Weights of a small image captioner: 8.3 epochs.
Rows from block 3 of the image encoder, named by matrix and row number. Rows with one number belong to one attention dimension. Each number is 500 + 40 x the weight over its row's rms, rounded and kept within 0 to 999. All counts start at 0. Numbers have three digits each. After the name is the row's rms in percent of the matrix's.
# v: attention value (encoder.blocks.3.attn.v.weight, 240x256), inputs 0-255
# proj: attention output (encoder.blocks.3.attn.proj.weight, 256x240, transposed), outputs 0-255
v.5 080:513444512488522454493452509519527507443518586514435468577503568490533530505510510470533521519469541537462491525494549466542446493486466506519431464509500486506506486515485539472501434448495479430534507492514469432423500509519527449553548508528524515476515546555473544495469517566522478533551505433500487527498626510458516562420501460518478546454532485468542537533475536470528471465462497539444536509425509516492523572505483453512560433461555408535498543460450528489442568453544480561517524432529561416473502531539492596491522473508493494565518433493474513501486412490478502495479498488534524503478473446553447527466496483543497499505519523518503406516517513426541472494589454574465495469511437526485513525451470529505657501461517572533448543467462509524513592564542482
proj.5 081:544531533464508460550474530492511531516476430488519521490527522538491442409493459514515538511487554512506531482444450492474486521490528494495584458482513494445574504478452534449515484580508478555517501507539431495527440485480503482487507484547467445524524504531559534560500489516521477430474506482519491492483527472531499487504566392523501510513485514496422503434578429517549484536481518540512487496463552462499579618502549468503478480512484571504535502412478434447495455518540544490620488513515511496485488372521460536429443453501493579485447528503493531500503450588487437463481567559439556385504492451501450423485532533454510489443553494463514503494503422600478458498490507454415503512502534526521518511434472457541532533578448481497507518543533491468534527509511487
v.6 110:543463491499498496553505494500544516516491493506522522485512485475514485445460433486571474466491512551525545509508389571504512548511625464497537490492538562518540476533480521474556485486533432591424527566498553491532505455562489556492468544534530519445491462496506526483514446528565515522499571502580536538475459554516458547558537462466472473538560488452451495476590514554488600530439505466476486498576456468453537553499531516504524517512507514501556443531557489505555467529477483410505479534524499540465503481510434542516436485478492532543544489586521516505528521507500423457457512527480579498473493517481592410487549483501554463483514499515526595432472436486507408413560580453497486454530525513561507449504550489536478479541494492506477549536519453488448450512469538
proj.6 130:532463529424512475488505558509410505521573482513487562408504502486528517512564456416457507541486462456490532463496498442555507512540445568482545558462429532503528532445542429532437509528510474478505554498508532533509509442460490535470481431474459497514497496440496488489509518493516453438455521541503548521487449497501497536497460566505484435502484542514575496520403525530433533474478501412488503533502431493527479540500509502464507507505522553452423543526523534536547487455540461510542573516486497493494558423557583513592480521548532437475460506518515513450519546486469520436530573423554506518417473598481560557461445563488465499429466468514540508493543543537501477540510546520484600478476448474476457472503536490502449511508529460482549495400447485579518537487466532
v.7 078:512521488440537541473369531445587441506516551463479451501493480525532567565468468458605453514502555500484470532521540537555563433556485435523486511520529487515440514556509586385473614506473521568461505583481509490474513550546453535491466500477534432542489499520468475518488504520448495607589508506571469543562514552433448577481504450429483537511487508547438528519475466473527499596528490549532423447497475525491535440501494459505525486461489509504558503545536536536496572503547456456525491459516558514514509503475476504488539518546492475373557525502463533522471546477557494486489528495469547492494509497536510522469484508549515508561526535532503472483536549476537501510498498513491545515563528532533507503552530588460453474529527495491515478507552461478538504487545530
proj.7 075:544531592529589574507557459531489502549432417585544519459490490505489492519499504545459502474549535550523505402500556504469466518453483451438522516582474415552511425469455511528507465568432501497476484499507482516532506487513495529480450463512513539494569473474506491539462518477500521482428550510532549457482484433480464470530483530521465521506435469410491466475520551508503500520462490532541524440491557587449497515470518552573449495461432486443538437557447467507507462571502530494456512479518479524574535510486572461564441426432464470611474441513475482478476515488462556424440456513480476488552466445511429505539479539473488458534522524469503528543550502508492478489449473546528563506512490529503461591507464533498456560431509470476531441478510482472469425468472478
v.8 107:470521511477473541471518547454568491526512465425502458484508479545516546577529570531486494539568489435495430484489554464542501493461439509524478515470480452449477509493537544487487535485459538480513483470473452565480527497408518506426528483471516479532525493470492461466489525427441476499532430511463483526564505442488466491469503562441572508441469506536567486495457525515552413503588492566524503471428543502539471505481484489493445452472524488483492570498459500550425579478549481554526533439467509501571463498473561479476575526531541457458486498435489506515504547483527577585513510487509471498495520463537413554524471536440476548551472469505507406569563562465500577578438434515482525598535505476486488528531449516437470548523467469416528468465498513528528468467563480
proj.8 108:446557479539486488496457426526534493455407515518492439572472524511467446479476508594495509456504503522500467536507541569406492451498511469498458439561547434508491481548444504485531505509491564490494425480509485472472468556536498427577495530512529489481508549526523539547543507504492578515518467489453461436484512496497550431504495454528520544524504471509419522502579414427517465489529498552541505480500602521491506439522472502504474504525461454559555457527513477410474499576428541511500397525518477498484444568453455468428509477445455574510507492439491467488474436495519486513508415566459453496577508420531439470501536448543524511524550531499425499488436456500482544462478455530537408528458500489519516558482475498494558471475487526540475505561555535442518479497521480
v.9 107:464549508516519493434505487518424491486500507522483496505479519523480497540539542508414525524497498470472478490500622419462482449507370542488464501528446439503463516453512464523444517529465575407579473427509440481464472558466498432541514444484445482557510539514493484539490556497440493467477449504428461443485530435493562444448454524568503538472432508536531504534397475425499415479536493523521509507424551548538465455504471489501491494484471494509454549479437502468469513477502547590484512476487492458517518513511566458493530504517483480472444525424474491480451471491488578504540483477513424493531503501513420595508442524515452536501502521472465432559529559547492579567452437538489518520444479496444493556493454503477528525451526507529529450466479548497550552485514463
proj.9 135:476529465572488537515505451479599489486435524472515444591514490521482498485423558577548485471518547536514465539511484554462492497445549424517465453526571478487474466557465584474568489471491505533496438509491463475500506546528515489504523558518546500487506490567498507507476469500482531560550483454506451487523553499500486475511548443481520564488518459479433502467583493496580466529526496594504495458498556503469521467482513493542495486491479450531571465458474460488446515533476527484451447477502503514519445578441413481411534479462477558529545494492486492566490465520535479577457436571446505473582542395516440438547543432507530500585525529488468494525466456451486520468492449462524408525536556535528543520500460505492542499498463540502440502605548508420478464512534471
v.10 111:460512499490469537456521553479547504519487488445486464477479522533544506589550555520452514549558476423503443480487612431515478460451402543514460528480481472467460507485540502512467518501484584423540490461487441538501484526424510455518536455469501498517540524466508473501490536461424489468547426512452470491549509422480505461481488567466556545443458488519558466502428498445530410481594503554508526498409530510544483475497480493478468482486507493491465598469424516539440531457544503575504508438466466499546462495461534452490567527515511476450484494440506498485501535487526583565529471484525441497520504517525423577498458520472435525518491475489483419589545553494478580580439431536510510585481461470490476502506438502492494524454482473474543472452480503535548505489521467
proj.10 124:451537461560478494513486432504539482446424523505508434560491471492483485488438547593519470451508505548505464533519501555461496470497567465506451429531567458503466481558455525490533545451496544532473449508498504481469495571534484477553494585516533474496469517563511522505503470514487567568528469456478451465510520528501537446515498469520517535505510460513441520496626460463524468523528504552532488485509578505470496412503478512523482488510488440564559442497524463456473506550452526481449394519499502493484442598418444473428529489451459544494534479457499478532505469484515494561499406566455478498557549432499456427533580429543522525546514518495459502485442495460513533442487468484552392527486548502522539528520473547498533471519472554531475509604546531428478479509542475
v.11 107:473519504540455506478563560489440539580495393489571469435525484502471466459509501506412518501593437450514536470484449480461497529478535565506503532483485512459481517405530453552497528558498490475467495412499478567532502493423565535414508504477476492574499464432513469467526475409483483483384439505440514462478429474499503415503501570540557496514453526513578440477524527561503466498541493454525514530491507470525487482494513516497442494493481536489396490531457469477500431509489565547507493515471465507540479453453575460488471521505548492440411541457514488535471526512503557530499528507534443460502508536488500470520512576400451539505466453482527490548519566546495535558454475481484510554484560467479521494476452513517475540538464420428527460472494545513476447451520484
proj.11 093:470469446523459510489487464504535452406496602470423494540441516440505546516499533467497489516510448495482444545501578516509477449511452525498380443477482516512468517547523453535540504421554542456497507500488562514418495524506482429563500494489536514441502585514497522525517532497467526567573502513464448475486529535485509531500428525454518479496512484503525543548453501459433519468549461497467535538516473517523439417547461484436509514518533394528483505533517480531508563457453460536406463483470475507486462626522439493534584539515507463507570475484550480463509495441546532529562407499514447566514525473514507540511459413570508524529514497527426510506469495445486578497491530534539476499441423445497482450529505524450518437489539556514453493480442508494500501539518498
v.12 125:514540525466532510509466502440557452486558491450490478567534430532494595494477558492564478531518547501471419521502477547543545514499492434530502488511492443486501516531509591433513551482450459565488471510486505524446579482456510542383494528476518431542472471524464474463488508454472473576536480498506495550567525522489428561442507489450504452490491531560533558500498521565545465527536475553547447440493515503506479505488486479524476446491531486495520474542553479526462624522531437505526557477499579495555505521528541526473571511546542441474509507462458490561488533498521521548488546483476539508478527395524445515537498516475534543579463509540522428497519553453529541539471473466464545516600558527490508553538512523392473520579506506424461476510539509473501473473599505
proj.12 130:511551546505535519484458473541509528532445466545501492518484605541465434469539443548468560490508523494505504479466555531388478490474446468488505510576498426510519473498460504479511411598468525452511448475509449468545443478528508421513527436525505543482581557450525518575531552487487528422477520526482512452447505440496490444492509444518489533528482493462426494488466435472520490484491492523509529459487570526500535544505486486512487536511440517472518494519466499440493474566475558549556500487542447512519493449544513477484441453453471566558445502480475471445441416536494478432482481515470458470562417434558428552471458520485506466489582542494450506503488401579429506499467452574466515509481442507515471570430481431504548530423515466501502492476537494484557487496467490
v.13 104:470475498549448509481579572494505536563465432458546481442522488487526463458504529516415510511596444453517540464488463436485463538461512563503500525432459530458436508433539456558527503511509494452474491444479444569498490505427553525438507486485508508536535488473513469515516476423488486448441434530436446445463450429516516433514485582496566526471490513479596416490513518548519455477563470485507546540455514471528498515490515511483448484497506508493419546470397468508465446469502577559489470463453443499538460497454541447502496528490542509482420505472525528524500566500514583572508489510562449467477513530510477476558502528406461527515477444473503494592529521539489543557463469479503501566460498466497504474456423506521475556493454454428505476456468531481488429469522503
proj.13 096:465481408460459464520424449521520449385499584473405465550454486456502504483484513474498464518452468488498455554535542564496535466549462523497442467453495542519487531564510449515539561415567529524512474528496554496423521515499481455575502499475524444474464586529543500507536520511503548529576498508449417471517512569518541513522439506462509471522522495525474543544484442459441539482541481486510496555513476504509469422539450480431519507541512421543492480526573475505523548474484439484489433540478487487435459579485406485511575540498495509462550484464541487467564462455548467525555438542493476553500546485503551526483500404574547524511496508560456520496440474450492541479518526526555461502441441462502482450508519497459517417544528547534447529503463511489535526527546499
v.14 093:471503490520459533489554568468515511561477438440574524415520448497506459455469540532413491524558455444530535461500444479507515510488522542481554539450488516466443515458534469545511555543514506534470471480462477577549490513441505559422460488466506502517547475468519428525547479393454499447443446570459458458478415467542495442558500555481552515505478516512524442500519477550511475523575478483534501512524517473520474453476512539483444510505478555496448514500466471525498462528475561502465474519439424573537458471434520393495504544490534514458460533467513533522512592507527533567515490518503461469492546536487511474553503535443471526525479433448492542582511495579487554547433492452532498564477549474521501484520480507503387525545461438431534459497512515500526404442509535
proj.14 086:464481444490491496474462441540512452401509583497423469530451485452519516543496523486478462504462475514501468531552572538506550474548420519494414508476474532556440513544515447534516532385532531498525470510476547498422551528512481469562498487459522496495467555517506465487527555502492556546556503514453445482517519550510546498506435558479481485505514488503511519580437474462434534470545465483537501539514462554499466392525435501448530506513503424536482458567542530528509535471468451484456434517471500476467485636464456484527565526486493462502547471458523490482539496433532518523553426505532468622482530511504554572517456422575542535538476526549468508512461510415515537483518522542572476504440433485486485475527522531457497445484557555524458509469454518492491486522535488
v.15 132:502555521508568458478453427517363467454554505566490517562535456490397540429484520486471498479442530539434491516513464512494537508543492481488511450533452428530498538459470499495470510501449453510541475470505519459426536520498504506423480514502445454577458499565460494514487519500531479534409508475460505491487556522504533502401464460598442433523457560565530565540485501539484482507425474470564464506519535546488460492504489485547507470484506484499476431527533465444489545540496500535499534529519591438504565531542579542489489473535505453506454523440440488536452430495445528464511546472488496505474512415480451518537498518526526542519480544503509448458505543502534511514506481491460530425519540541421539600500528533417528507549548557508466462501501583456502555483556488
proj.15 152:529524537529519545481507506493569515584475485472496513556498553553456453461513489500531566527521559468515505516468517529407490512451463453508503536539494500479542473500483548471554384587494473453547458468512411477533474471509564445463553448509507543467593502467512502532496531476500487469521518540520505485485532445510453517483573415458510554512491506434452476458454486501562492485499474556465531458477508511525545614510539469516504527499454516474525530479428488484476505512492555538545553448530490542550492454566443522450481474497517553576479552540470501510441435574529464484448525523478509438578447395555441526485450515427537463538543538489468493546515409547442501533499465519425523496533495538498492521431469388486549542442499454477432469488521481494531466491466482
v.16 090:521465506461502494533463528476645483469539550444433459568476538532591563586502530486576502531490539507505410517481565511554500485469482473544485516523533485496531472582507565440506466433507508497486509519524497477482534460492508468550554508489547505442486530500502529456478510549459501545662506460532511568584572539458430581494529511407496517447532460473492544475482524466533483475539506587433525459438482483496518525498489487482530453498549466517538556480516563574464599458537397499531535441521516490501460507514452555487583499499495479525568443514501480491537512492522472520472478492493531534499484471571471522456490468508498467516504496544511427503503518401519511493529461561492496524548480512528477494505488493483574494477501541514466541510495427548525537564544479
proj.16 081:527533552439534436531451504531450526463478428526555488437528564522520434471550439575456533476470526506490515454480465508484483508507562522481567471523533439498551467486416513469460530590462522539489509518528501484564438487519444494513491521533457471528501528488530532535496482528519507422421527468511546481465475490518543444526524456582489495524512481511438506495614452507508479530464566497541469461502601499452529520474493489537474498512471587501531486515523491431520423572540535487577490548525498483466499370492549498501417421456445541491456474473477494432500485523462473433480522546448515459506475524463469436457573542529459524385541475476513511462479446581475443448474483476463487527468493515534501548502512525578513516553473492516595525531549506490525543504482500
v.17 109:538453491485483505566495512484574510514498494480519507492518484478523499459459452490587477476501503535529527511501385579530516551496625458510535501476554562501538481547488534475557483475536430591423526572495559514539523444541499562471484553519553519441491462485508518463509446509558509531524554498575538555509467564508441556557545471436493468530569489461462494466600524566499588522462507476474490492577450452462538545497528511498513511517523509493548450521562498528537480523494459408514487526515503543478485486493430540507464496480511525532557477578526510517545529510513417490460515524485578506474495505486583408488555475490548461496502481526536576440467437461507419429550566462508481477551522504560507443506547494528473474544477492479471551537522448501449450517480537
proj.17 134:526470533427512464488498550519401511512568476527487557407491510480523507518574444424453512529482454466487535458491511442545507505552451575483538546471430524512523534443537419526432514526507492472502564494508538527502496453470480518492476441483455501515492507437501491492521528501516467441450518541498549517480449501498511526491452561518479435509482540520570498533414512510423533474474507407497502541501442496528478532512491510459506511506524551467429536539525540517552485464528470513546554522495497485481556423556589517592468521538522440470457501510516509436513540478464522426541564428554498529414461608482560561458456568493466498415474469511536506477536546544515478532508549535480593477466445467475456477503539500509454503504535463495563499396450489577518537489469528
v.18 074:501480501416493526521450548469625486489516519419492436489488511565515546565505528521576465504522530509502469492493556472580501487457469477536490522465528472480520473558506557438492504451473516525504499504505429512472493460461493516489531506513579500475536515500500488466460515489479479560592480468524460571541549499472458590504556492406525554429536484469464487497480535483556446534533480580454514461405532497496509578493485493490483456446542464512571594473459516587413597451557452496570542413504511496529454467475482550470550499505516497521544488480489571480527524491509523557463507518481534497515508436613429532486488528469564502539510467520513445548579513449526520521505466601478503542533495500504493521557454532445511552525479465475502514514492468580534471520536523
proj.18 074:489557490367521403537502484517466506458472441526505509492509497547521410489512457575468528473458530479518501515498489529468500482508508516468600495531523426502563482516438495458456526589470528528523462492531471477501490503500491480538448486520486436532514518503558483577525500527538525424468490505469509449510493469532585447511505462550494517523509487540436512505591396483517457496496531519609477488467607518476550534496522488497477486528462591556530480529534500417489446581490496471648446560524503471437493432476538496441433455479455588480458486433486516471493448520470424437482525578473501475541540495506441456496548511536523491460529499476485477491465429525472461484481468487518479546469485508522471568464519443553533486486465491520529525507566509472537504467514477
v.19 113:525517510508562450507439423532393479425540536596500544564516486468421509427478484485522503460396544572461532526514451542496521494558532455476512447539489479542541509485452511487479462506477448516536495514519547434467508512574486490496479528523463497509476509571469525518478508549567501540435554463514535501470561560505540539446499401588431471548505524518474577542522502509474543506395506458512462501560504532470494502509494484544545503497499481510512408505548489431526502543486503479483523544536592462459573541558505569495447465508483499548503507514460483527466393510453442430498543490483538507500489441466513488512519479563540507491503556496515495428464488501538445455553528504470501397526521544461527552489557522487557475525544564546460499514516550469476581518500506
proj.19 120:558499552510524541504534558476522541620532449485517546500510548552479501499526478450527554519516544489514536476454484455490504544448460475512552551501466535473519500450524541474521406568480445475530533471501421498546487459475543511428537443520488550507558458476493476512490532481500441460494516524539524540500533437511432546467568453469493528483482531450508462456418545530551502499471500512466522479465457487527538647495555484512507514472489563459506544446415513518479499465534532523569579439524505516552529389582510542494453490526539507548458532562481530517452493561493489469460587481498539446496442475535478546511441580402503441528521510470534481532557459555492462562511495504417569481558517533485489500446481427502510567457489449461491487448505459508500482502480493
v.20 103:532450491479462524574506534465622509513496493447525497485516501504550504489467469512596486488525499514546509510488408564538500540462603456528528522477574552477539477579502547472566471477532454576431517570494536535553522435520509553473508557508586524426504471459519508446502456489529506531566528502569527556530467550492423549569558486403526490510578476460462487453599534550522561511511511505456497469555463435479542542491520506482496512520524506488549485506546517541511488508496456416523497502500481554497455495485427524489500513475525529526563474561536506515550541520535416532465509526490567509506494508518565423490555467468537461508491461532536554466468434448497447450526546481517471519561514489575497435508526480527473485535454482458478553533534425520450443520475540
proj.20 118:506478522419501440500480536520395514474566477543491535408486519473532507539570443449447499500465438492488525457492521444555510496559454578484534520471451511521502536448538417520422543497498521487495570498503557522496492473478446511522467459495460497527467521456507489497536533512509490455450507514490543522484458517485535508493440568533479436509489523541559506555429497492411527480481531401523498552500463492520474495510474524449503497504537547493437517548538546503551488477523466507549511536499494466456541432530600515588459525523499449452467479492527506429517537458464524431555540442545493553403471632478560565466472556522456501405484461508539496456522554531539479520500543541499563490459445452485462479516543537522456483508527483509595520405460495561508543498495520
v.21 118:516518501509556455491466414559361496431507533600481547529495512469423476447492468486481501466391529567465554518521497512467500497562502490459505455545492486553535508469451470517475475515501485514546501511520531419483473530582463479548460502533450516501496517571484537537494517567560509497429554468510522481432548524517563498475484416610426495544500515492432552553493485469452547509401515449516478526552500545470492500509493505533555517490478492515512431510530494431544472532481526483480494555535547469435569505536493551517434464492458519554509509512471497481467389503446457417501510507470517502504491488448536508489504481581532490462537559477494542435473471535515450448558532497489489405459488534464514548501546502511557465489553546584495508528498544475488579504456496
proj.21 113:531493516528513538491563570441532528622540476470534547508551466545485517489488512465557525522528543486504543514471437449523508542455516470524550543474486548457516513455542564468507434535484432491530524475499436505534509475470565543395531482510482519518528413503464477475464480486507427498497479518551524551533523454507430548463584469461508522465488538481537464436463555557581484506481496524450506486475455474525540616479571482535508493468512543468500551411427504534469503457528524513528578443499537521559530442541503551462482516562548501510476559561466538602475520565490486524464597464518555439483493480514486488518479557393499464529468508470543473524560507515509475559521494451430540481589574547482527490450488437502495557487473458458474475490507477520485481480485504
v.22 112:538459484498483502554511509496567524521484494491528516476505497479533474457461431491571475472499505541537547508504406568500504542501617471500534505489552570510539472537487518479559484493541450584425527567502544498550493457562488548512472538531538529435504466484516526483515445523555518516515564504582531532474452549510459541575546463456487494535561477442441483474588512536491598529458510470468493497572452459457543546498530519493523522515500519502551462523547499510556455523478489411504472530522481552464487476496417532514438492470490541538551490586532518501531529512515421469458503536480575494487492535483598414478547480501545455478521489509526603448471433492502414414556578458504478471522519503573501434503543485554479473527483479506484551539521440493450448514458539
proj.22 134:527460520425509466493506552511403502505575485520486558404505490475537525523559464422454493531482455469488527459502494434572510508545456575480542543457434532508514534448546427534432532503509482489496565504502548534501513455460472543479470445479459490520480495454491486485510512500513461453456518530503544526495452508500506532497447579512480430498484534524583501527418529528425533481478510410496499541501433492521470522496505511464508497503538548466425535526534534538549491452541456502531553523480501485483556436540589512595483524549522430463467491514519513453528557470464526443539564423555507530403486613473563550469458557501456504427458464512546504483541562521517475531511549513498590481474454472480460467514538516508442502518527474488562502406445487572509540492481531
v.23 085:512453487579458483539616490543543558517445496479490531498503544467596428486509525530433520517501477516537519468500466466447444546450514538475507529479491556494504473505508434600543448466557488472487490501494481510557477485498483511543501479518501575409529502487546537515549479488500529384528513514488480465455440446563512445575498550486512521492528459413478440485513484517483534457532517483455551534501463466498516520457518566462520534536500526522481519469462506498538447476448524479434441513471397536460468501499439464538479502428480547588498445535548493462560571506524467524495400525507505510504492563475555468508502468483483437437531463456469575536461437535476484461524518467551438522425461482550460442460471440572499496420475503511500557517466441472479446535441484
proj.23 091:477461418435482452490410525490474475423577563465477469492523459482524537509489508473506433509432464477468497551547454500576563518565512540530511516427511564518483563500524484498460602408539498556508519539490560490475538490494471531516507524453480426548405497513467484428520468516515486510521494473492494552522466595508530532497483538494486447500542528563530529525483474506470531503502517451503454555532454474491477423493470491480544475525553522516454522493584546536520529449536421460511493547481529455438506501463487499522546543545502471414532526492486508519563533462517484552538547467533535560400549594457593501464516470553494553457431487562534503457466568451527483468548529467536490474494510493498533433546546536504468445589525515530515549515479523548528571507527548
v.24 119:479552509526539474430508461544385495482492510559484514506476518507465484509535506494405519508478510498465508490510602426439480450537393541473469484543430447529470508439492452520445510537470559415571479425512449451455459563502489433559492442507421481557502535529489499559498545526466501467444484506442464429444523443503580447449443506601469534491432509524518510542404465427479449490485488501518505517439546560517469466507480494511514505482458496520464523490447488442500493488479565583474504492506496453494544507534565471507488483513459491493432536447468496469435454487465575458532487478507436487522497511501446581503446527536467531480515543464455465532525548567496546532480464526476523479425483513444497558485468499491539524454547513562526457471474555484543555486499470
proj.24 137:492515466564492555514517470467607486512447528453516460582527485533488513475420560558554485495524560513519466540513465545475492512432543418516477479511561496474486463554475593482572473484495473537499432514491452487516522524511533512467535538507545500484520469560494498501460457489483504548556491463519456497532546489507460495517565448460526561479519466464444492449563517524594468527528486602485497445497532497472523495471538480549499489491476458502558482444465456518441515514499515480449485464493504528544452567455404480420545481479497548539544504511484500579497476535540475579443459558450521454584548382514440434544525435493530498598513525491477500547481451449463515482496448444519435522552554547527539508497457483484530514502458528482418494600541497431485465506518477
v.25 109:529532502474564479513427417517458466434532554558457527560487505491460527505488478474560490487391555558473479530519520565503540473559493440481499470568522474553547503535461531458466511495491494552530504552520561424495506516584447482548473509516468491485468508553482527504493523571523513540522562465558547536515548571497502554481504409536421472546496500520405582527485472461468551529428527494511448476564479540469500475508489497527560520504486497513559421536598517474550536541496446445492518555540564496453556507546465552510482473507457488514565497526468470490492434501482423416495507495438552527513489476458534521459497471593534476482527562511499520408462484486521453449543536504495502417530511543494503534533576512487521437501558558575495518548528488491504569526481491
proj.25 109:545508588552546551476573552475497546623508432521582544462543511543488505509507493510511531492555540511502548453469461431502466537443522468507551538537496480482508474443498554487483426577442457472495524474502435501570484477498530540412507483524488555517544420468455501493460484482494447477442511502557568533487497431477439503474565496518487529471472513459531458447486562547564473519459505519471507448485506499495533584465561512563490491455488564445508528459414523510471466509512561523503573439520511519577544431528571518488438463514514484544452525548454518538437531548459536484443565444510529449497451498509457486520477588415462472507501505451537484514567521543503464526491480477442548487564560546492519542483473489524487589457482450462534463492527489512467468477453506
v.26 101:525453478521474492539521497532523533508458521522513526469482545473546433468487421492523503475480490538544568503501461519458473507496570508486515509505541578522525472527484465517540457510558491513459527538518521469561450487577485497598489506533518548425510502482535538516514463558538530479515558504553512484444460524509513499584523475497477532533550463430431465480552487474470584498455519459443520519546456469468546517509524522474540554526475518511526491486506515485564405497456526435477451531517432535440491486499407501521430489452460566543533491580549510462521503516506425449481462532498528495518475582484597439461528467533510435442535495490495611469454421531483423419555567491534459462458478492559490417471522465602513466462491493568496553527501437498468491537412527
proj.26 111:518448488438495474509517552482428486486586503499501539418518450468553563535510504431484452518477460496493514474515460435619517526539502557496534528431467553505487534465554459530443572441510472537484574532493561534496540475465461582473475496480474471534439465498479471452479475512509455506480514491522528556524467544498497547510461581500484432479503516530584502526460560546442532511484519428494481540512420478499467489479511515480516477490559529481439517501546523577536504437560435471492539520469524478483542468494562513581507537548519419450509481526524524503553581462474523500527552440543532539398533618450574510500493526516462519459433453514571503481537586468542468511517551473521559484504500483490491439552536559511427492558508503489555515458450487552476539501509526
v.27 131:513531526461515523519473514433579458493551489439495478544535441540502589508484556510571482530533537492485417516497472539554537513486499437536505490500496447474508512540513592434527539477452464563484476516480500537460576466449515544379509533477536441528479472501473470453485505446474473568546474506509501556579519513492417556456514503430520454479501524557539547484508528568556459522544482560528458435490524490509480518486488476514465451493532484488532486529547486536448616516533439501534556467490564502568492521526536522464577513540547447479514502464471494552500541500524518561489544484482538512480524401538442508536504514460532537580452495545520428501520538446521542542464472475468537531605548515500501538537507511398465529584488499415467478502544496492499464473587512
proj.27 130:495554544496526502486450469543492530514454467551500485512477609540467428479546433553461560479497507494506503481465564529385483480488438482487507504576502420513515481499465487481502429588467543453510452470510455470536439487526497417532519439525501540489566568455537519575542559490488535420473507519469509447444502446492509433492500448530492530532483492481428496505463424458505484477494505509525528470485578523505529529513475492495481534514444522483512491536475508429497473569472556549567484499543446498504486447539525478484435461451467569542443499463485469430439412528493482427497475519471451482553420455557431562470461519499503468476587532491449501493483412581444512503462452577472506515469442490514471571437485444509551518426512469509518501471539498483555494494475486
v.28 091:497481509564493493481547519544424573550465429545532470433534536475468456425516476479419507502545471501483598460514463427433423578510505541461455505455429535486482517358506433586468515525481462451506507450500459519481498504452546550433485490530483496544522454469499521481528490445558476469350480491489508461414440435521556429474493538566519499504479533454546420499503551552495494511484481436515512553477489507505500563488515510520492506462487478487415474536422462457493413483507583538487488487479489470508550456483564518544427494490527497485371502494495527510484513507485568475490509503549500451476478512500505483501497573444493520482515489492512525537537539569497476522538507508505511499447489494465517508450430522507507571483491444460505488455448548483463472487494473
proj.28 065:454477428463444467518570554428517495496518532483457574551504459479461554441411522430552488535550445470508490577449487447555464457500517495537507481453491523456500556534559456476554507440570469515492494511511505511416508493454542463500471506517544427476510530552526482557531456507468456499575467514447412478533538481483429560478469495423510471494495550551546575454470461503503496465507440498478561549499464433558518513545553448382494444506557465494464547415469481534480557469460467566469502488488480528512492572524430500454543578587551517446515529499554534520511467538497488551555516448522469481479537463543484450556484421481535468576484490514497483512514492477504557555492517477514497459510503463478516448442488440448512463540501516499435513495494532485545490524559529
v.29 153:498474502472448562531524574439666503543496477399508461464502498544574526569511534531555496532584489449540444487480503496550491508425498486540494538461524514449506481555539549472534510475501512518465504525481472567529521455435518524457540512482573498464525484440519476446495492448452492504597459522519498549577470481491420523538540553374569517447527468491524468451515533525560458500597508565465513454463498455521510529485499496468455490504522498481530568490487523582439538473534459485535514438469471545557431494473479478477577532497537492480534478498530511502547589505557508586491494507510512508508504499554472493503503503427493494542472449533513470543520499452482537539453474513512494587554492469552468454524468485489456530521443453418510508488518432544497428499513512
proj.29 154:444525491461486429515444456537425501387487501560500460466469522468512474523524469551440479448466433526489487492509542512491505451553495546485493459522522428537476514519485431512453581475487581514472500503505558498473479535516428472589456525505497478519441568508533519519549517525494561493468475469442490464480470533475588426513426530570493473521507483570482528563535431445428488489508535447568487532510570504489473388517433533461477491525510496542488457566562518440521483549468486496518418568508477451422480527451558467514478505459453510443494459415526469432511484442479515471561443512496443558472503572488508510484538476583477525435524477507483501442452528503532521465467503547555458526432467440510491527527522571523498444512509533547577535501517530489503529501525501
v.30 108:457534506503497510447500514498470489490502505488479478507484521528499510563543564515430525538515487447481454489491620424493484450483373539503461514506465445481459520469524480524447515516471577406572475438502443510477487547439508441520532452467472485548517538499498476519487554474429488474510429501425462462525536439484540451450467541526532536460440506541546497523408485436514402472570498538520516502418543530548468449499469486491476485488492489499448566469436512498447529467525520589494516460474490467534492514485557455486562517519505472456461510418484487491473487493506577543541480476521422499531505495521411593508450517498442534515490499482473411575530562517490590584439422546504511553467471484450489542497447507474519520452504501496529455461482537514553544489526461
proj.30 134:466536466574486520513495441491582492472428520489514436586498492511477488490432548587540485457513534549510465536508497556454494487463558436516455439533573468498468469557459566472560503463490527528491448505492475469487494561539503472531515573526541497490494504565503512509490477509483549566544477452496451480516548509498507463507533442499516560496516457490429508482601477473561467529524502581515494469500569505469517449496492501537492489494483445551575453473485464466455513544462535486453421489510504503502442583436422484410522480452465559520541488479488486552487459508528484568472422576446494486576535408513444439542560433519531505571530530487463492504455464459503523456490456477525397523521554524526545527503464521498547487498469546518456508604551517419477466514540468
v.31 109:464546510515519494433503488518424490485501507521478494509482515521479502539542547507414524526498499467469474489500616419470483449507374541490464498523443439501462518453511465524441518525465569408577474428506442484460477557460500437530515446482446479559507538516492483539490555494442491468476447502426462446492534435494559446443454528565504531470432510539539506534399475435500414478535492523525511508421549549538463455503472490502490490484477491508453549478439500472465520476505541592485513473485497456521518514510570460494535503520487475469443522424473489481455471488486583508540485474515422495525505495513417593511444525512452538503499521475463424559533562540492579570452435538490520521448477498442493557493453506472527526456525510523528451463477552499551550484519462
proj.31 134:475530467573489538512503451481599489490432524473514443591510491522477494481425554577548488473519547533513466542508487558455493496447550423518462455528570476487477465557462581474569485476492505529497436507493461474499505545530521484505525558517545498485509492562500509507477471499484530558550483459503452483520550499502487474510548438482521563491517461479429502466586489492578467528526492594502497457499558503472523469487509489543494490494475449530571465461474459484448513536473530486453448478505503515521445577444411482410533479462479559530543500491484490565488461523535478574457437572445501470587538390518439438542544433506534501585526531490464497524464453456483522467491451465520409523535555534525544523497460498490545498496465536504436500605550511423483464510530472